python train.py --arch="convnext_v2" --train_examples=195000 --crop_scale_min=1 --num_classes=[6, 24, 12, 4] --mlp_ratio=4 --layers=8 --label_smoothing=0.05 --loss="binary_cross_entropy" --init="trunc_normal_002" --residual_init="zero_last" --optimizer="adamw" --beta2=0.999 --steps=18900 --final_lr_fraction=0
Rows from block 3, named by matrix and row number. Rows with one number belong to one neuron. Each number is 128 + 32 x the weight over its row's rms, rounded and kept within 0 to 255. All counts start at 0. After the name is the row's rms in percent of the matrix's.
# fc1: MLP up (model.blocks.3.mlp.fc1.weight, 640x160), inputs 54-107
# fc2: MLP down (model.blocks.3.mlp.fc2.weight, 160x640, transposed), outputs 54-107
fc1.551 099 [116 102 116 166 157 206 125  92 107  77 116 163 102 118 103 124  98 154 127 141 156  99 140 102 188 162 133 151 164 120  81  79 127 122 131 105 174 137 154 123 115  95 116 146 138 197  86 159 128 131 165 143 135 101]
fc1.552 084 [120 143  62 161 130 139 119 121 103 122  90 110 118  78 167 132 141  72 175 161  89 149 138 163 105 228 128  87 102 103 107 109 198 132 118 113 131 151  99 130 193 120 101 124 137 124 127  97 113 179 169 129 171 158]
fc1.553 106 [ 62 126 142 152 120 138  74 168 144 123 109 158 127  98 129 105 162 143 168 168 148 106 136 139 139 176  76 104 153 153  78  90 114  93  92 106 148  74 119 168 185 147 194  75  76 116  96 199 144 140 100 141 116 153]
fc1.554 098 [129 109 158 157  88 145 148 161  66 128 113 141 109 122 165 143 148  73 103 201 120  87  83 180 197 117 120  80 105  79  85  80 160 166 151 149 114 100 103 163 157  96 115 102  73 144 130 120 120 138 191 128  85 148]
fc1.555 097 [153 155  94 127 124  76  95  80  98 116  98  79  95 125 167  73 120 144 134 161 144  63  65 136 179 147 173 102 136 140 153 173 145 155 203 163 128 117 138 155 114 156  94 159 155 181  85 150 107 157 134 133  99  68]
fc1.556 094 [153 108  61 138 143 139  82 173 140 125 112 164 161 138 169 144 113  41 152  93 158  88 143 102 153 110  54 155 109 156 148  70 150 148 194 138 143 117  89 145 151 142 143  71 161 121 147 138 142 129 172 152 202 108]
fc1.557 104 [175 126  71  90  93  92  99 162  79 127  89 113 138  79 110  93 166 177 161 181 109 150  60 176 138  77 147 140 165 103 138 133 153  87 143 165 125  95  96 103 110 112 150  97 139 165 159  99 150 151 123 159 188 116]
fc1.558 113 [138  94 117 146 159  89 113 127 160 120 160 181 171  98  87 128 134 124 102 164 183 127 103 145 138 147 126 138 154  91 156  35 142 129  96 142 214 113 135 132 131 149 135 131 109  99 120  92 123 148 126  84 168 114]
fc1.559 111 [108 121 185 138 200  80 171 103 137 114 110 113 163 116 151 111 135 140 107 116 173 155 130 128 143 129 141 110 108  74 122  69 160 119  92  80 131 143  92  78  47 172 151 165 129  82 114 129 100 173 179 147 148 124]
fc1.560 113 [127 113  79 160 156 169 177 135 128 177 124 125 122 139 147  85 105  65 144 152 145 127 119 148 191 169 123 129  82 125 128 119 132 148 136 146 175 103 109 129  90 127 150 185 117  73 127 143 168 143 150 112  77  84]
fc1.562 106 [ 95 151 118 172 129 133 161 167 123 108  91 163 150  72 165 159 172 141 122  96  64  72 107 123 100  84 151  96 111 145 125 149 125 119 183 164 146 180  66 229 127 105 206  90 122 114 129  88 175 144 207 158 101 136]
fc1.563 093 [138  81  92 100 131 106 112 106 146 106  95 100 113 144 168 142 165 137 169 171 165 109 129 141 117 158 138 168 108 154 124 171 178  95 149 124 137 135 101  67 183 194 116 126 135 162 115 114 118 176 102 136 172  87]
fc1.564 103 [142 116 148 159 168 147  89 106 132 153  87 122 184  82  89 120 134 102 162 132 163 126 109 156 144 149 110 132  89 184 108 100 155 115 174 159 110 154 136 142  67 136 161 175 122  85 150  69 175 148 154 137  99  94]
fc1.566 087 [127  80  93 177  97 142 171 117 111 153 135  96 113 112 160  94 161 145 113 133 100 112 104 161 119 116 121  77 111  57 130 124 155 114 139 157 143 113 134 175 109 143  96 167 143 166 142  86 126 159  77 216  98 115]
fc1.567 127 [126 113 135  53 161 130 145 186 148 171 160 121 109 131 138  88  98 178 125  95 126 101 121 113 118 142 140 165 147 167 102 165 143 103  90 159 147  72 119 155  81 122 119 137 134 105  72 182 114 145 161 128 108 120]
fc1.568 108 [144 120 118 157 109 164 155 158 104 214 104 125 181 119 109 148 180 155  94 129 162 137  52 154 134 123 119 134 161 173 138 142 106 129 133 103 118 160 115  91 137 135 170 172 110 125 158 138 173 129 113 146 141 157]
fc1.569 090 [ 77 113  81 171 204 143 120 132 107 111 102 130  75 142 119 104 196 139  55 167 166 132  93 160 179 103 150  90 163 138 127 103 175  77  94 113 161 116 133 145 121 155 116 149  99 102 147 114 117 108 145 103 165 113]
fc1.571 097 [ 73 154 150 108 150 124 158 170 137 171 163 185  90  85 119 114 101  92 166 113 115 129 172  45  74 138  68 106 147 127 104 146 165 117  83 142 162 140 121 106 165 160 156 144 134 185  80 166  84 161 165  89 101 148]
fc1.572 088 [134 111 110 143 134 181 139 131 169 102 132 138  75 173 116 130 139 154 145 103  63  93 161 139 170 138  96  87 118 158 153 136 172  78 114 159 109 155 149 108 152  93 124 101 102 134 140 163 112 157 194 109 161 105]
fc1.573 103 [137 110 150 147 129 174 148 156 137 150 121 176  93  85  85 118  65 126 155 140 136 101 124  86 114 139 109 159  82 179 158 119 124 121 166 158 170 140 185  81 156 147 157 145  93 161  72 141 194 147 168  99 169 113]
fc1.574 094 [104 128  82 176 141  44 121 130 129  75 122 164 183  77 141 178 161  93 155 145 115 123 100 174 173 116  77 114  80 113 150 100 115  67 159 151 166 120 173 123 149 152 164  98  36  91 103 118 113 115 118 126 141 179]
fc1.576 097 [ 94 127 120 167  94 131 158 147  92 115  89  97 133  88 174 123 110 170 189 144  92  97  82 148 123 133 148  87  95  81 147 129 144  80 171 124 125  99 142 148 110 148 151 117  97 156 124 131 144 169 155 130  88 198]
fc1.577 094 [ 71 193 154 143 127  76 155 120  68  94 208 180 140 136 132 115 139 187  97 139 158 124 166 148 177 135 104 151  92  31 111 126 101 139  76 167 114 184 111 148  97  67 105 118 100  93 103 109 116 170 145 112 156 113]
fc1.578 096 [119 138 131 172 146 147  43 111 101 107 120 138 139  74 132 123  94  56 160 138 139 117 142 128 145 156 103  93 203 119 125 125 179 118 144 131 146 167 114 105 118 141 139 139  91 101 119 160  98 151 149 108  72  92]
fc1.580 102 [ 27  54 175 152 164 159 125  72 114 129 171 143 160 113 129 116 116 114 112 153 170 101 102 111 114 101 133 125 131 117  88  95 106 136 104 106  89 105 151 190 145 143 148 124 165  87 172 184 135 142 114  95 169 176]
fc1.583 089 [119 130 106 173 132 148 107 193 134 125 154 146  78 129 192 122 139 135 117 220  82 131 123 206  80 128 123 140 111 150  87 117 114  71 147 123 140 170 109 127 114 122 145  89 139 146 159 173 146 129  90 114 157 129]
fc1.584 099 [ 95  44 167 114 144 138 184 162 111  83 143 160 155  61 117 149 123 131 162  94 126 173 122 112 109 179 131 109  97 120 102  39 149 110 137 118 197 132 156 162  55 129 143 120 154 157 133 144  89 138  97 119 120 115]
fc1.585 094 [117 164 146 140 160 106 167 142  98  94 132 127 116  66 133  85  53 103 127 124 166 134 132 169 109 132 135 147  95 157 152 111  99 129 141  60 167 158  59 132 123 155 125 135 116 182 114 206 158 137 171 137 170 135]
fc1.586 102 [ 97 125 163 139 146  96  96 147  58 185 141 177 118 120 126 147 124  77 167 180 134 176 142  94  93 157 142  95 161  67 143  94 165  82 197 165 148 122  72 115  76  68 116 113 144 163 128 150 128 186 141 134 159 138]
fc2.551 106 [158 117 150 142  54  86 109 147 111 105 121 112 158 141 105 144  86 132 155 105  78 116 153 173 112  96 190 122 108 138 147 113  18  83 158 128  96 152 195 203 133 130  62 198 156 152  84  94 151 134 123 125 160  99]
fc2.552 069 [ 98 116 133 143  97 102 103 113 108 112 127 139 160 106 147 111 170 129 128 137 131 129 185 167 157 110 180 126  99 122 125 135 120 120 131 109  85 166 187 187 139 159 160  52 145 101 117 125  99  89  66 128 127 151]
fc2.553 091 [157 174  99 155  89 121 100 145 114 168 107 123 107  70 129 131 103 156 190  98 137 128  92 217  83 124  87  98 140 193  95 101 114  90 124 131 121 129 140 108 190 107  88 129 118 139  90 156 137 104 149 136 140 163]
fc2.554 105 [107  87 111 163  78 136 129 119 123  83 171 121 149 102 116 149 131 100 140 131  83  89 157 184  95 135 154 139 102 184 129 172 111  72 111  99 106 141 134 128 118 146 128 128 106 111  81 103 126 106 109 119 154 126]
fc2.555 111 [108 177 173 145  74  87 120  89 103 171  97 159 158 168 176 132 147 106 131 151  71 133 158 142 171 115 142 110  97 165  93 111 121 170  91  75 157 148  67 123 155 156 185 148  95 121 132 101 113  92 142 115 175 150]
fc2.556 092 [ 99 152 114 155 148  60 167 115 125  80 163 203 100 154 131 174 205  91 101 119 144 201  95 125 138 171  42 148 114 100 114  99 144 119 111 118 200  86  71 154 105 103 153 116 128  68 187 109 165 156 138 153 152 125]
fc2.557 113 [156  46 142 136 126 166 152 120 122 163 133 108 140 170 185  64 119  87 104 138 125 146 154  85 108  83  73 124 112 129 160 168 162 169 162 149 159 159 169 128 145  96 131 150 129 196 152 133 143 132 163  90 141 120]
fc2.558 098 [131 127 165 113 114 141 153 124 155 147 175 161 142 146 118 121 116 107  99 113 134 120 172 124 120 157 185 117 104  95 120 179 233 169 100 154 145  69  95 141 149 130 110 204 134  85 169 115 171 119 152 132 155  98]
fc2.559 097 [167 113 213 122 149 108 169 141 146 148  82 114 107 189 142 108 120 126 165  81 142 127 152 137 145 109 124  71 163 103 107  56 151 155 131 142 162 168 139 110 109 135 173 167 132 138 137  71 100  90 139  69 156 107]
fc2.560 091 [149  88  61 116  81 192 154 158 132 116  68 122 131 104 123 143 100 216 146 169  88 137 163 174  86  84 102 132 142 142 172 165 137 120 101 132 133 129 140 108 128 101 126 105 145 111  97 118 152  96 121  94 126 120]
fc2.562 106 [105 150 129 128 145  61 100  60 125 146 145 119 154  99  99 101 129  85 201  82 114 100 185 156 138 141 129  80 128 150 129 180 130  72 113 119 179  73 140 209  92 147 122 111 141 141 127 109 147 147 115 100  69 125]
fc2.563 095 [ 97  88 120  93 194 114 118 103 120  90 150 147  85 110  77 210 183 176  88 140 181  91  69 186 172 106 142 162  62 112 111 173 132 154 166 172 146 117 107 135  84 129 141 108 110 122 165 151 119 143  99 116 126 132]
fc2.564 091 [136 104 200 116 150  62 102 140 115 137  96 119 160 150 100  77 166 146 114 158 116 136 180 182 159 141 154 156 182 109  82 145  95 167 178  99 136 121  60 106 114 105  77 116 133 121 138  83 162 164 113 115 108 122]
fc2.566 088 [117 131 125  87 121  67 148  36 124 182 124 162 147  73 135 146 179 106  96 129  85 174 171 157 119  97 131 224  92 136  78 168 156  54 128 119 164 128 121 165 155 123 196 139 124 129 105 160 132 151 143  78 175  89]
fc2.567 064 [108 145 154 137 119 111 138 140 144 161 103 133 142 122 116 108  47 149 121  94 109 126 159  89 124 185 149 126 157  74 136 109 182  38 126 148 140 114 124 119 120 125  98 105 152 118 160  85 118  78 185 151 164  83]
fc2.568 089 [137 109 154 126  84 137  91 148 122  36 108 142 117  97  90  85 101 174 139 120  20  93 157 125 105 148 139 184 141 193 143 154  80 149 105  91 176 201 158  73 111 117  90 143 116  94  75  88 121 151 160  85  95 121]
fc2.569 077 [120 180  97 155 172 162 154 156 182 136  73  66 115 124  88 145 107 124 121 129 169 136 113  88 164 131 134 101  73 141 138 114 196 166  94 106 136  93  79  98  73 153 156 129 101 127 109 131  73 127 131 130 140 169]
fc2.571 094 [146 125 120 117 130  94 183 157 126 202 113  88 173 102 112 127  99 132 151  88 165 107 180 104  72  99 137  86 100 120 155 153 166 110 160 143 133 114 126 191 184 152  64  86 136 215  89  98  95 101 125 106 148 131]
fc2.572 096 [158 138 112 169 188 116 108 137 144 126 165  94 128 163  83 115  64 150 104 139 206 109  85 127 134 143 132 127 149 129 122 143 149 120 111 162 112 112 112  38 174 103  85 155 143 183 181 159 121 134 136 212 101 108]
fc2.573 087 [115 107 196 189  87 163 137 123 107 167  84 158  93 137 102 134 131  99 154 119 175 133 145 148 162  91 104  94 124 105 159  80 110 117 137 122 140 136  90  90 102 123 124 136 112 106 120 183 160  99 106 146  50 119]
fc2.574 086 [143 109 133  85 187 123 115  83 103 136 154  82 115 106 108 166  35 123 127 133 128  85 164 104 104 106 132 135 146  82 131 120 131 135  96 149 142 153 162 158 136 100 121 162  91 156  99 145 198 169 116 144 152 100]
fc2.576 110 [ 92  45 130 123 138 155 137  81 142 127 150 170 105 137 150  89 126  93 143 153 131 105 156 127 105 168 126 188 100 117 125  76 127 140 131  75 165 188 164 131 120 112 124 142 139 150 192 135 140 165 187 105 105 121]
fc2.577 115 [123  96 136 151 107 174 117  87  95 102 115 149  92 147  95 102 106 172 187  85 104 158 159 122 191 177 116  91 111 131 139 152  55 154 128 130 191 121  30 115 133 111  91 133 101 155 147 174 160 124 133 103  75 116]
fc2.578 087 [142 126 107 157 119 141 109  85 166 159 133 108  89 119 137 118 141 207  82 119 103  98  34 152 133 101 155 138  52 124 102  77 128  79 182 158 115 101 145 160 170 111 155 124  69  92 173 137 129 123  98 110 104 139]
fc2.580 108 [181 143  98  75 127 171 146 130 137 162  84 104 142 171  91 129  92 107  67 107 143 147 120  34 116  47 131 131 125 108 215 156 156 154  91 173 102 129 147 106 156 116 143 144 141 120 111 195 123 121 145 107  70 116]
fc2.583 107 [131  94 126 142 106 112  81 109 151 119 200 215 124 160 105 103 123 149 120 143 140 104 137 172 106 134 160  96 127 135 115 110 172  96 203 135 113 148  70 127  77  89  77  95 140 119 179  74  93 103 102 117 140 123]
fc2.584 087 [111 156 120 195 152 168  63 127 110 100 137 134 130 111 123 121 135 101 151 167 136  94 161 133  94 138  59 108 153 165 206 120 123 106 140  88  98 153 147 106 131 188 129  75 125 143 125  58 104 134 107 106 153 130]
fc2.585 113 [133 190 144 133 116 133 108 193 148 118 133 150 134 118 153  95  99 109 103 142 138  99 115  51 125 175 146 117 164 102 144 119 178 142 164 143 126  58 146 131 140 128 113 157 147  80 153 160 118  86 173 111 163 145]
fc2.586 106 [132 116  61 165 115 136  94 116 125  96 130 151 165 150  70 179 171 110 131 127 160 141  96  91 117 129 121 146  66  94 120 123 105 130  90 142  87  38 120 109 149 117 158 106 161 108 138 112 133 110 143 151 100 143]